config.toml
arch = "conformer"
noise_aug = 0.01
norm = "layernorm"
subsampling = 2
weight_decay = 0.3
Rows from block 3 of a small audio embedding model, named by matrix and row number. Rows with one number within an expert belong to one neuron, the router's apart. Each number is 128 + 24 x the weight over its row's rms, rounded and kept within 0 to 255. All counts start at 0.
After each expert's rows are labels from the 100 clips, of 14848, where the router gives the expert most weight on average: "loudest" is the band of the loudest frequency at the time of the peak; "responds to" is what is common among them. Only what is clearly more common there than usual is listed. The data: single English command words and digits, spoken by a formant synthesiser in many voices. In brackets: how many of the 100, against the usual share in percent.
# router: router (model.blocks.3.mlp.router.weight, 16x160, trained with AdamW), inputs 0-159
# up: expert up (model.blocks.3.mlp.up, 16x80x160), inputs 0-159
# down: expert down (model.blocks.3.mlp.down, 16x160x80, transposed), outputs 0-159

# expert 15
router.15 [111 107 127 163 146 144 153 117 152  92 156 136 115  94 158  94 143 162 122 117  96 122 102 159 113 121 130 167 129 136 152  85 168 125 120 150 122 149 168 105 110 130 145 118 122  91  85 159 177 102 177 148 132 122 129 173 168 108  93 155 168 163  93 145 139 125 139  99 145 119 141 154 106 108 134  84 112 143 110 152  82 166 175 133 101 152 120 133 120 126 122 122 127 162 111 145 102  78 129 165 128 118 119 127 137 171  73 158 134 129 153 126 133 116 130  95 103 104 110 125  90 124 152 129 143 122 139 122 122 142 107 133 169 126 131 107 124  93 120 101 105 106  88 134 112 145 143 119 159 104 194 127 112 102 107 134 122 132 118 113]
up.0 [142  72 189 136 110  99 145 156 125 187 144 120 115 128 118 116 111 152 123 132 176 140 119  77  90 123 143 154 140 166 118 146 147 116 112 160  95 163 100 162 106  96 130 105 183 145 117 127 142 141 153  98 123 145 118 151 124 130 107 111  83  97 181 149 137  65 110 149 139 118 140 146 167 107 129 124  86 115 122 142 116 151 109 156 127 176 159 136 121 100 141 125 144 144 134 123 155 128 157 127 122 110 126 143 120 159 135 124 132 141 107 102 127 148 106 136 101 145 125  60  84 131 111  96 192 141 136 143 146 128 100 131 140 110 125 150 134 148 131 156 117 123 109 118 110 113 130 135 140 124 140 107 123  92 107 120  85 138 131  79]
down.0 [116 111  89 128  96 138 125 138 162 136 117 134 115 115 130 159 134  86 132 128 124 145 145 158 103 146 121 123 111 125 126  99 180 117 118 107 152  79 136 128 132 131 124 104 113  93 149 166 147  89 126 147 111 115 107 115 174 120 129 123 130 106 139 145 125  54 146 182 118 132 113 134 120 104 121 113 135 107 144 142 141 122 120 132  79 108  95 139 119 118 130 122 130 139 125 144 125 139 126 177 134 134 143 122 182 122 139 194 142 136 105 169 169 112 174  71 119 104 119 126 183  97 159 122 131 127 133 115 161 149 156 110 123 162 143 160 125 101 131 128 120 140 112 143 145 189 166  96  90 106 148 124  91 148 126 112  86 125 105  77]
up.1 [101 164 162 105  96 163 143 132 137 109 142  87 118 191 140 111 112 150 125  74 130 165 127 144 103 117 133 141 144 125 113  83 137 136 120 128 164 193 127 146 123 146 117 103 113 136 106 133 151 116 133 160 132 141 102  69  88 129 146 165 147 135 100 128  98 157 179 143  72  99 109 130 129 142 138 126 162 151 142 124 119 153 136 100 142  97 111 167  77 113 124 169 114  96 141 148 142 122 142 134 134  87 124 116 146 118 113 123 129 100  92 137 109 131 124 132 125  87  78 144 132 105 112 140 129 141 108  98 150 108 108 179 108 152 124 133 110 131  85 125 114 150 147 122 121 110 142 157  96 153 119 123 172 178 139 144 123 135 135 165]
down.1 [ 82 145 117 152 157 119 115 108 101 140 126  99 103 102 181  99 144 114 146 114 188 134 122 124 170 119  92 132  88 136 145 182 147 124 167 132 140 126 138 139 143 119 142 134 151 171  70 139 120 154 138  97 157 115 101 126 106 115 118  58  96 136 116 103 106 116 141 152 132 125 187 141  94 108  91 140 142 141 116 116 127 121 126 141 154 126 147 130 137 124 123 154  80 161 111  80 135 111 138 162 132 126 134 148 162 111 120 145 127 139 105 119  91 126 139 133 114 114 139  97 115 136 126  83 138 121 145 169 142  85 130 107 106 166 126 125 154 142  79 101 127 137 108 160 122 170 133  82 148 121 134 152 126 154 156 100 121 108 157 165]
loudest: 250 to 500 Hz (55 vs 22)
responds to: voice: low voice (100 vs 24.9); intonation: flat (55 vs 23.6); /m/ (45 vs 10.5); /j/ (34 vs 6.2)

# expert 6
router.6 [ 96 128 102 156 132 162  81 126 129 162 112 107 147 143 118 159 105 135 119  99 157 147 161 113 114 127 127 168 150 103 144 104 101 139 109 100 168  47  90  93 137 119 108 126 107 161 137 123 123 165 128 164 161  93 137 160 141 148  92 105 110 117 146 116 169 138 115  86 177 125 120 146 105 171 135 118 161 156 108 101 107 161 108 139 165  99 164 156 140 118 114 142 117 109 106 131 131 141 141 136 187 151 114 116 130 143 138 140 134  85 150 126  89 175 127 138 101 101 147  96 130 117 157  89 119 126 115 124 114 105  94 136 122 119 151 120 106 154  96 132 143 113 119 137 127 139 129 133 151 165 133 173 147  98 124 110 124 173 137 133]
up.0 [172  93 125  98 101 136 141 133 154 135 119  99 143 126  97 132 132 107 111 119 137 165 105 129 130 118 129 168 111 128 118 115 130  82 124 124 116 130 132 139 122 140 131 168 137 131 133 124  90 142 146 106 144 122 162 147 115 164  49 135 128 150 134 166 129 160 151 186  91  96 157 114 108  99 124 139 153 135 118 190 128 107 133 142 124 103 143 115 127 106 150 114 114 152 109 107 129 120 155 148 154 118 142  87 198 103  82 140 120 163 122 174 137 122 107 128 106 119 133 113 125 137 118  80 132 165  92 172 144  99 131 153 141 152 160 135 127 141 166  90 114 105 125 151 117 127  98  90 123 155 160 115 163 113 125  88  96 111 126  84]
down.0 [116 130 147 138 142 144 130 145 104 119 147  57 130 141 135 130 108 130  80 140 181  93 124 124  88 116 127 105 167 150 116 107  96 110 120 102 167 110 134 134 139 109 142 122 135 121 104 182 135  90 107  94 156  96 119 136 172 149 113 125 114  88 127 159 126 131  87 120 166 153  94 110 128 133 179  99 118 130  88 133 128 135 132 137  85  95 135 139 121 128 117 114 133 145 100 104 135  88 118 116 152 137 130 106 114 128 166 111 174 118 108 120 106 144 126 145 135 135 131 196 115 110 114 156 146 129 161 151 149 138 154 137 106 112 134 185 103 112 120 147 193 113  81 126 148 156 146 150 147 152 113 136 175 166  98 133 146 127 120 134]
up.1 [155 154 117 132 113 114 141 126 137 125  95 115 125 144 113 140 100 135  93 174 115 146 130  98  99 122 103 127 153  86 109  63 149 130 140 119 115 111 142 121 172  82 130 163 175 133 119  95 110 165 136  97 153 149 166 153 139 139 148 153 121  84 161 135 187 138 119  55 149 114 106 155 147 151 162 149 132 130 132  97 139 143 101 112 169  93 108 171 141 103  91 124 114  82  97 167 139 139 131 138 153 133 134 147 136 170 109 157 128  99 129 133 147 125 130  86 110 131 125 144 118 108 117 153 138  82 134 147 155 103 125 148 122 115 146  98 105 101 115 111 131 130 151 115 139  98 117 125 154 157 104 109 137  78 129 171 127 144 134 136]
down.1 [158 137 189  85 141 124 140 126 129 110 132 111 122 145 121 135 116 140 123 118 111 156 106 115 111 154 159 123 146  99 138 137 135 107  84 129 124 157 168 120 141 132 160 154 141  93 155 134 116  98 142 127  91 130 132  94 138 101  87 136 133 151 116 101 124 119 111 159 151 124 103  88 147 106 123 110 141 132 131 124 141 134 153 129 110 191 165 121 171 127 128 113 116 114 122 142 119 120 206  74 117  95 156 103  57 112 129 115  83 150 132 166 156  94 138 161 143 177  93 150  74 140 102 135 137 126  90 162 102 130 116  97 149 128 132 121  90 118 109 105 113 105 163 144 137 132 136  96 147  99 155 137 136 161 146 131 127 124 116 146]
loudest: 4000 to 8000 Hz (38 vs 14.7)
responds to: /s/ (72 vs 19.9); voice: low voice (57 vs 24.9)

# expert 2
router.2 [ 94 125 150 141 167 137 132 193 173 118 122 123  96 125 140  96 124 143 110  88 143 130 174 114 105 118 133 194 169 122 111 105 132 131 114 101 141  78  62 140 108 177 113 118 136  92 119 134 151 149 145 154 167 120 127 139 147 167  86 131 118 154 137 157 134 161 133 141 164 151 148 140  95 154 103 154 155  96 126 113  94  95 123 121 133 112 152 152 160 135 134 136 120  60 124 133 145 140 114 130 142  98  97 116 130 112 167 128 113 112 138 125 101 122 120 124 131 144 110 145 121 122 121  94  86 113 118 136 108 133 148 125 146 107 112 102 133 127 120 113 126  98 151 186 117 138 114 184 146 146 140 137 117 103  81  89 108 112 125 135]
up.0 [125 129 131 148  93 146 105  99 101 138 114 132 114 134 201 158 142 142 112 143 170 130 147 134 146 138 100 137  98 190 131 150 125  71 124 142  99 123 112 132 100 120 145 149 118  98 131  84 150  71 122 125 126 111 127 114 164 146 111 144 158 158 153 132 106 114 113  91 133 115 125 133 111 119 130 161 127 145 136 148 127 118 142 124 155 165 120 118 123 122  86 117 136 138  99 130  76 140 116 199 126 111 111 117 113 113 136 106 140 114 167  65 116 126 150 104  82 142 151 113 105 141 123 157 123 150 105 131 131 128 121 144 136  97 126 130 157 109 134 146 143 145 114 200 156 179 100 145 153 121 149 154 165 119 139  97 141 117  96  85]
down.0 [142 129 104 135  94 135 137 143 108 153 126 169 152 136 156 123 150 107 147 163  94 127 125  90 155 131 124 132 124 152 117 143 128 137 138 142  95 129 142 133 104 134 117  84 113  80 156 132 128 157 149 142  54 153 142 182 104 153 164 139 121 148 125 128 132 149 139  81  98 127  98  79 163 131 112 142  86 109 148 133 118 111 136 131 112 173 145 102 118 163 136 164  96 113 161  96 113 169 101 127 176 108 137 158  94 123  91 160 105 106 138 154 133 124 131 105 105 156 134 112 148 124 121 123 170 117 140 100 135 124  96 136 101 106 109 111 161 105 126 126 128 137 126 109  86 144 150 134 186 122 160 144 111  95  92 131 104 156 119 184]
up.1 [103 123 140 124 136 117 124 138 103 109  96 123 118 142 133 134 139 156 148 121 128 106 138 101  92  94  76  98 119 117 164 132 126 130 131 158 146 128 191 219  73 125 123 139 146 117 143 111 146 113 151 104 113 144 137 125 156 125  87 147 170 119 163 125 120 133 149 136 128 127 147 125 104 147 170 109 126 147 124 148  94 126 178 143 134 127 112 152 158 127 138 173 129 180 151  93 122 106 124 136 100 114 121 124  76 134 154 157  87 129 114 106 133 115 138 139 111 111  78 131 141 110 122 133 138 120 148 134 100 103 151 123 167 117 104 149 100 132  86 138 104  89 115 101 126 164 113 144 118 143 175 121  85 116 168 111 165  93 120 172]
down.1 [109 128  76 123 119 141 132 136 158 135 119 149 154 164 109 102 157  98 147 162 134  98 102 100 149 140 134 118 119 131 133 136  60 112 111 117 114  90 150 115 124 144 105 130 137 159 116 142 130 124 132  82 133  82 149 137 120 136 105 137 117 127 122 125  94 140 148 122 137 120  93  98 157 121 152 132 116 129  96 153 164 124 113 129 151 147 139 140 158 148 190 129 131  92 127 121 108 129 111 197 125 109  92 134 146 132 133 121  92  88 141 145 138 144 116 190 136 144 199 114 114 121 148  90  95 110 135 134 120 120 141 122 125 144 144 149 113 110 136 115 113 141 130 128 164 155 154  89 140 126  76 147 219 110  95 140 144  90 120 139]
loudest: 4000 to 8000 Hz (35 vs 14.7)
responds to: /s/ (66 vs 19.9); /k/ (42 vs 15.9)

# expert 8
router.8 [110  73 118 116  94 146 127 125 136 166 141 125 128 142 168 161 151  89 113 157 178 157 182 112 114 140 107 112 165 149 119 160 110 159 100 130  83 130 165 133 180 125 131 130 148 103 136 115  95  80 134 107 107 124 117 168 124 177 162 153  77 120 138  88  94 116 162 142 118 135 124 114 127 104 100  88 124 166 163 111 119 113 105 157 116 109 167 138 117 110 147 131 151 115 126 118 133 149 125  93 107 120 138 125 138 138 111 160 112 156  82 140 138  97 121 142 132 139 176 103 151  99 116 146 163 157 104 141 152 106  92 132 101 137 117 109 156 127 110 118 129 149 152  99 117  85 133 148 121 113 159 121 131 117 137 127  93 162 161 143]
up.10 [139 162 109 108 105 117 155 107 167 111 106 141 114 125  61 157 128 125 126 144  95 130 115 186 117 128 122 142 151 159 116 101 159 117 122 118 170 122 119 109 163 186 142 130 136 133 126 182 137 176 114 145 116  93 115 138 117 132 101 131 129 126  95 151  75 122 137 148  97 160 129 114 117 106 106 149 104 152 109 162 106 137 152 111 111 159 142 158 121 149 139 124 152 141 130 156 102 101 132 101 150 119 131 125 182 168 118 137 115 154 153 104 168 135 158 135 134 104  86 171 145 150 116 129  84 122 121  98 117 143 132 146 117 102 175 100 123 140 139 170  80 118 155  86  91 131 140 126 101 127 142 116 148 114 120 115  85 106 115  94]
down.10 [137 112 161 122 144  88 119 122 126 131 126 139 136 144 143 113  71 134 123 144  77 137 159 104 137 132 144  87 111 113 136 121 112 135  86 104 139 134 130 111  96 135 117  95 138 141 118 125  80  79  81 135 124 125 124 141  85 137 120 130 134 137 141 122 142 147 121  98 162 123  91 148 189 143 160 157 131 106 141 122 127 139 134 106 170 139 142 146 109 138  69 119 116 134 149  83 109 147 122 112 166 164 125 162 148 126 114 106 173 140  97 147 127  78 189 131 133 123 107 160 130 122 140 178 145 113 100 129 131 127 110 132 147 135 125 140 143 114 123 174 156 100  90 172 136  93 146 113 125 101  64 157 131 172 116 112 134 141 130 170]
up.11 [123 186  87 153  99 158 166 147 116 102 161 143 142 116 121 131 104  94 112 108 102 135 114  98 121 101 121 126 102 113 138  93 176 106 147 128 128 115 164 120  92 133 153 166 109 131 138 140 115 178 125 151 171 125 168 111 135 133 120 151 134 119 155 118 134 133 136 123 134 120 129  78 134 112 163 128 118 131 124 122 123 111  97 159 107 119 109 131 113 148 113  48 181 168 144  92 118 123 113 134 132 139  97 117 113 157 140 143 160 138 131 102 123 164 185 119 140  73 126  82  79 111 135 131  94 137 146 107 123 115 127 147 125 183 167 100 124 143 156 166 102 117 153 108 108 151 136 106 136 138 123 125  89 153 150 145 118 125 129 154]
down.11 [133  83 155 121 142 138 105 112 110  95  98 141 112 133 148 132 146 118 167 135 137 133 158 190  93 130 156 135 102  86 155 114 137 104 157 140  86  90  96 120 130 164 140 111  89 137 122 169 115 130 119 141 178 113 144 141 114 112 162  94 157 153  94 119 130 134 122 115 115 136  97 208 119 119 128 183  88  87 121 119 125 131 164 106  93 154 108 125  93 122  95 110 125 154 144  99 133 136 157 137 136 155 157 115 138 135 132 134 149 128 118 124 193 152 139 135  89  92 142 143 172 129 109 103 160  73 131 132 121 133 141 119 130 121 126 118 140 103 122 121 111 117 162 143 157 123 168 153 121  82 116 111 137 108 101 133 124 135 110 108]
loudest: 250 to 500 Hz (47 vs 22); 500 to 1000 Hz (41 vs 20.2)
responds to: voice: high voice (100 vs 25.2); intonation: flat (48 vs 23.6); /m/ (33 vs 10.5); /ə/ (28 vs 9.8)

# expert 10
router.10 [141 126 175 129 119  91 189 127 174  96  93 134 103 121 135  88  86 114 125 172 138 119 154 174 147 100 152 149  98  83 108 107 113 106 123 105 159 145 156 109 109 147  98  99 129 148 154 136 136 173 109 120 160 116 140  99 157 148 157 107 160 116 116 121 118  77 153 154 123 140 107 111 149 114 100 160 169 153 131 124 169 144 105 117 123 147 122 123 104 125 159 136 139 113 155 115 107 128  97  77 113 162 150 104 155 107 171 114 132 125 152 147 119 131 122 105 147 151 109 156 152 126  92 141 110 134 152 108  94 113 152 139 111 105 149 138 140 100 145 152 124 119 117  81 131 122  87 110 118 150  97 129 112 157 178 136 156 125 152 101]
up.10 [147 127 114 156 173 160 141 159 133 185 110 117 167 105  82 145 149 134  83 141 172 164 127 137 112 109 145 119 153 119 122 114 135 141  81 144 144 109 142 140 135 110 158 131 156 140 121 114 109 160 167 147  78 149 134 122  90 113 120 121 117 112 140 107 145 149 118 128  82 154 176 118 178 133 143 106 155 119 111 166 152 133 154 160  90 115 118 138 104 126 152 134 110 127 108 133  96 110  87 109 121 140 138 103 111 113 142 117 120 139 104 151 155  72 103 127 102 104 128 109  99 130 131 111 110 149  99 152 125 116 141  84  98 143 107 143 137 111 108 115 127 150 119 144 128 154  81 101 138 146  73 176 155 135 128 175  99 139  78 140]
down.10 [103 126 106 126 102 132 119 133 133  98 127 102 119 172 119 111 134 163 149 147 108 157 129 110 125 135 105  83 161 151  99 144 131 176  72 147 106 171 114 172  99 134 142 145 171 140 102 141 127  77  85 109 183 119 127 144 117 141 135 110 150 139 167 134  92 130  95  92 172  84 143 104 143 132 127  70 141 119 119 134 127 156 134 128 185 133 120 120 108 111 120 120 148 153 127 107 134 111 108 154  99 116 169 118 137 115 120 106 148 133 117 126 120 143 135 173  93 136 122 133  96 121 129 109  99 120 126  78 153 140  93 133 177 123 142 103 119 162 139 139 111 122 140 144 202 126 136  74 140 133 150 142 128  95 135 138 152 129 121 150]
up.11 [151 118 109 112 131 142 152 177 120 165 116 114 110 112 119 136 127  79 124 124 141 105 106 120  99 117 118 184 153 133 153 128 147 129 123 122  82 148 128  90 147 141 142 127  92 157 151 147  86 157 159  99 138 170 122 182  95 132  99 146 106 129 102 137 184 144 132 111 110 133 139 138 112 116 150  93 107 147 122 168 123 193 146 143 131 110 157 160 123 123 116 108 139  95 138 142  71 158 119 163 125 108 120 116 149 177 125 120 135  97 113 145 121 111 120 166  97 106 110 112  85 149 138 155  84 125 145 135 106 103 120 112 168 149 150  89 107 139 119 152 138 161 117 106 144 123 115 146 114  93 148  79 152 133 120 103 170 132 101 146]
down.11 [128 124 133 142 157 100 109 111 139  93 107  86 135 146 124 133 124 136 136 136 129 182 127 175 100 148 111 115 134 145 104 144 117 135  92 145 133  84 132 119 108 106 110 155 190 128 106 146 141 138 107  98 114 122 113 164 147 140 166 194 120 125 144 138 114 134 130 123  78 150 150 140 165 143 108 130 116 135 152 120 134 144 128 137 105 105  95 138 127 158 128 135 141 138 167 152 140 106  84  88  88 128 142 145 159 135 195 112 155 148 160 110 136 127 134 133 128 151  91  78 160 106  68 116 104  93 152 139 125 125 141 157 119  78 103 143 168 108 143 134 147 118  97 174 103 145 140  95 109 125  95 133  76 111 123 134 127 114 152 124]
loudest: 500 to 1000 Hz (71 vs 20.2)
responds to: voice: child-like voice (100 vs 25.4); reverberation (67 vs 34.8); /m/ (40 vs 10.5); /j/ (30 vs 6.2)

# expert 0
router.0 [ 92  89 165 145 152 151 124 111  94 171  95 109 147 191 127 127 142 129 160 110 131 133 147  98 129 146 118 125  99 132 136 147  99 194 148  86 136 127 123  99 169 122 137 109 106 179 174 132 120 178  61  93 129 103 155 171 138 126 117 156 111 109 117 133 128 149 157 127 159 155 115 116 150 132 146 121 196 147 107 131  92 117 136 145 117 133 164 132 105 135 108 104 135 112 125 108 131 137 126 120 101 106 128 146  88 161 164 103 123 124 132 100 100 112 119 138 125 141 107 134 165 138 122 146 134 140 153 150  94 100 103 126 105 114 118 143 115 109  99 181 142  90 104 102 112 106 133 160 118 155 124 130 111 153 139 118 107 157 107 106]
up.10 [130 152 166 143 101 115 108 147 153 170 147 131 138 152 117 112 121 152 136 127 173 107 134 126 152 153 107 139  98 168 130 129 102 107 124 110 104 119 154 102 118 153 160 185 107 164 116 118 102 131 127 123 118 121  68  66 134  96 134 131 103 146 142 130 113 135 127  91 159 144  90  89 185 141 140 151 113 114  71 136 136  97 145 120 134 126 133 162 185 118 130 145 139 105 162 137 133 156  86  63 127 132 130 114 125 113 143 139 151 112 123 138 144 116 135 133 128  81 117 130 120 154 106 155 116  90 111  78 138 138 136 127 104 183 163 146 120  70 116 127 137 127 130 142 130 108 139  91 155 111 117 148 164 113 117 132 127 122 173 118]
down.10 [162  74 105 125 167 108 131 124 104 179 121  79 144  93 128  89 103 104 160 125 121 144 140 168 165 106 120 150 125 108 109 183 138 150 151 107 137 105 134 136 130 138 153 128 148 137 139 134 139 151 111  99 154 137 130 136 137 118 134 132 116 113 134 120  91 138 109 117  99 156 130 139 137 166 120 144 143 130 127 137 119 162  87 135 159 115 129 101  85 139 168  41 142 103 143 118 143 131 124  98 126 130 143 119 152 134 124 142 108 170 106 156 110 110 168 150 106 107 122 122 136 138  37 132 143 139 118 126 126 124 140 132 129 113 117 142 124 165 120 160  83 105 101 105 128 110 186 104  98 143 142 123 131 190 121 133  93 129 136 111]
up.11 [113 117 108 164 150 154 122 113 131  90 102 115 158 121 132 112 148 119 121 162 171 104 132 158 102  96 111 181 134 124 154  87 152 155 156 178 129 180  91 135 130  99 105 151 104 125 143 146 118 124 133 135 115 152 133 116 161 105 115 125 202 135 128 108  94 133 157 136  96 132 119 125  99 125 107 154 138 127 100 145 123 138 115 147 140 101 116 159 125 126 130 123 112 147 131 123 148 149 161 198 118 124  81 132  89 148 121 109 120 123 128 139 171 119 130 131  98  77  95 118 130 132 174 176 105  74 130  98 118 115 171 106 111 147 122 104 145 131 152 109 160 112 119 141 126 156 163  89  90  99 134 108 114 130 164 140 101 124 130 143]
down.11 [ 83 137  94 104 109 171  90 122 121 162 148 157 141 156 118 136  93 130 153 116 127  98 129 168 111 154 115 100 126 156 145 106 118 154 116  98 143  92 154 161 187 115 101 110 124 135  90 153 123 117 129 117 151 144 158 136 142 124 114 105 114 146 132 122  66 131 114 145  95 104 124 170 136 156 130 128 103 135 169 129 138 145 110  91 112  97 130 140 156 152 157 137 120 109 149 142 128 121 144 125  78 136 137 136 131 155 131 107 122 132 146 134 149 134  85  74 156  99 124 127 112 126 107 145 153 175 134 144 130  76 151 148 128 130 144 162 118 109 117  89 105 143 135 126 169 106 102  43 114 128 181 147 110 147  97 131 125 116 155 146]
loudest: 500 to 1000 Hz (52 vs 20.2)
responds to: voice: high voice (99 vs 25.2); intonation: rising (61 vs 24.1); /m/ (28 vs 10.5)

# expert 3
router.3 [106 145 158 105 171 139 106 133 167 137  94  93  92 134 133 137 116 132 108 114 100 138 119 109 132 135 141 132 144 103  92  94 161 108 142 110 113  98 125 148 114  91 107 158 116 124 107 114 172 181 138 135 137 141 161 105 127 110 131 144 124 116 162 135 147 152 125 103 108 161 137 162 121 143  98 134 102 114 106 113 129 126 111 137 141 106 122  96 101 155 101 171 145 104 111 164 137 130 152 161 168 138 142 116 118 142 172 203 143 159 155 137 112 132  85 115 111 125 147 110 129  93 129 137 148  97 149 178 125 105 116 177 120  92  96 131 145 136 116  94 185 104 108  99 108 147 108 168 135 120  93 114  78 158 126 126 133 156 154 154]
up.10 [120 149 167 125 139 148 114 132  97 136  55 103 146 159 129 140 123 140 120 112 112 142 119 135 140  95 202 150 123 110 129  91 128 138 131 129 152 135 118 132 146 147  73 168 100 139  95  68 129 145 158 127 109 110 123  96  99 108 107 145 137 156 145 118 128 105 142 133  76 137  98 154 140 112 127 133 164 127 118 120 108 103 156 119 161  60 155 129 113 179 130 124 125 123 113 145 127  73 151 201 158 114 149 113 109 133 137 110 113 126  94 147 102 138  93 114 123 119 160 111 109 126 121 144 110 127 106 130 136 165 128  97 123 102 140 146 126 167 102 156 136 159 127 151 133 159 166 145 134 163 100 117 123  85 124 146 138 109 151 134]
down.10 [164  82  92 105 136 157 128 139 130 130 115 128 134  91 110 176 109 145 159  79 107 123  84 108 132 120 103 120 164 103 118 121 140 112 102 120 116 162 147 152 122 121 130 103 142  76 155 135 124 116 150 153 162 122 124  82  99 165 115 113 111 152 126 158 169 114 129 112 155 120 119 119  81 123 134 160 149 123  95 124  96 145 112 137 105 106 174 104 151 116 101 139 132  97 107 109 120 129  79 128 176 129 132 122 129 125 166 169 124  97 102 134 115 134 125 111 118 119 130 176 151 121 115 127 136 113 148 153  94 124 130 113 121 194 104 143 158 149 129 130 176  80 156 158 122 110  90 160 152 122 147 152 105 169 136 118 176 133 120 152]
up.11 [141  91 170 141 157 143 155 124 134 127 168 169 165 105 145 111 200  83 139 107 104 134 170 108 113 122 156 141 118 104 124 166 116  87 112 133 169 144 178 155 119 141 141 120 118 147 127  97 114 157 122 110  97 146 160 101  92 110 120  93 125 118 146 148  74 137  76 108 167 154 128 133 136 117 102 175 133 117  98 150 138 107  73 111 139 168 106 127 140 125 116 123 113 156 136 111 132 104 169 200 110 129 115 113 113 151 147  96 130 121 122 103 151 148 106 138 122  96  87 143 138 131 117 147 119 157  90 130 150 140 146 105 142 105 141 115 112 126 121 104  99 118 115  94 128 128 141  92 147 144 138 120 151  97 139 145 140 116 121 151]
down.11 [124 127 127 120 112 146 130 150 108 130 110  86 115 135  84 117 186  80 125 142 110 126 113 121 110 102 135  70 126  90 107 136 132 145 124 164 146  29 115 139 134 126 160 125 149 120 112 141 149  91  87 134 182  84 132 140 117 142 101 188 102 145 112 133 144 127 135 139  96 126  96 164 163 147 142 143 136 118 135 112  97 136 139 125 140 107 136 141 105 175 122 129 118 113 162 148 124 165 119 124  97 126 136  97 106 126 146 100 118 131 118 131 101 134 131 116 155 137 110 115  68 158 139 157 137 153 167 137 158 130 130 161 131 151 124 148 108 133 121 135 141  80 158 158 132 169 113 131 112 109 127  79 133 132 182 147 133 147 126 152]
loudest: 500 to 1000 Hz (48 vs 20.2)
responds to: voice: deep voice (82 vs 24.5)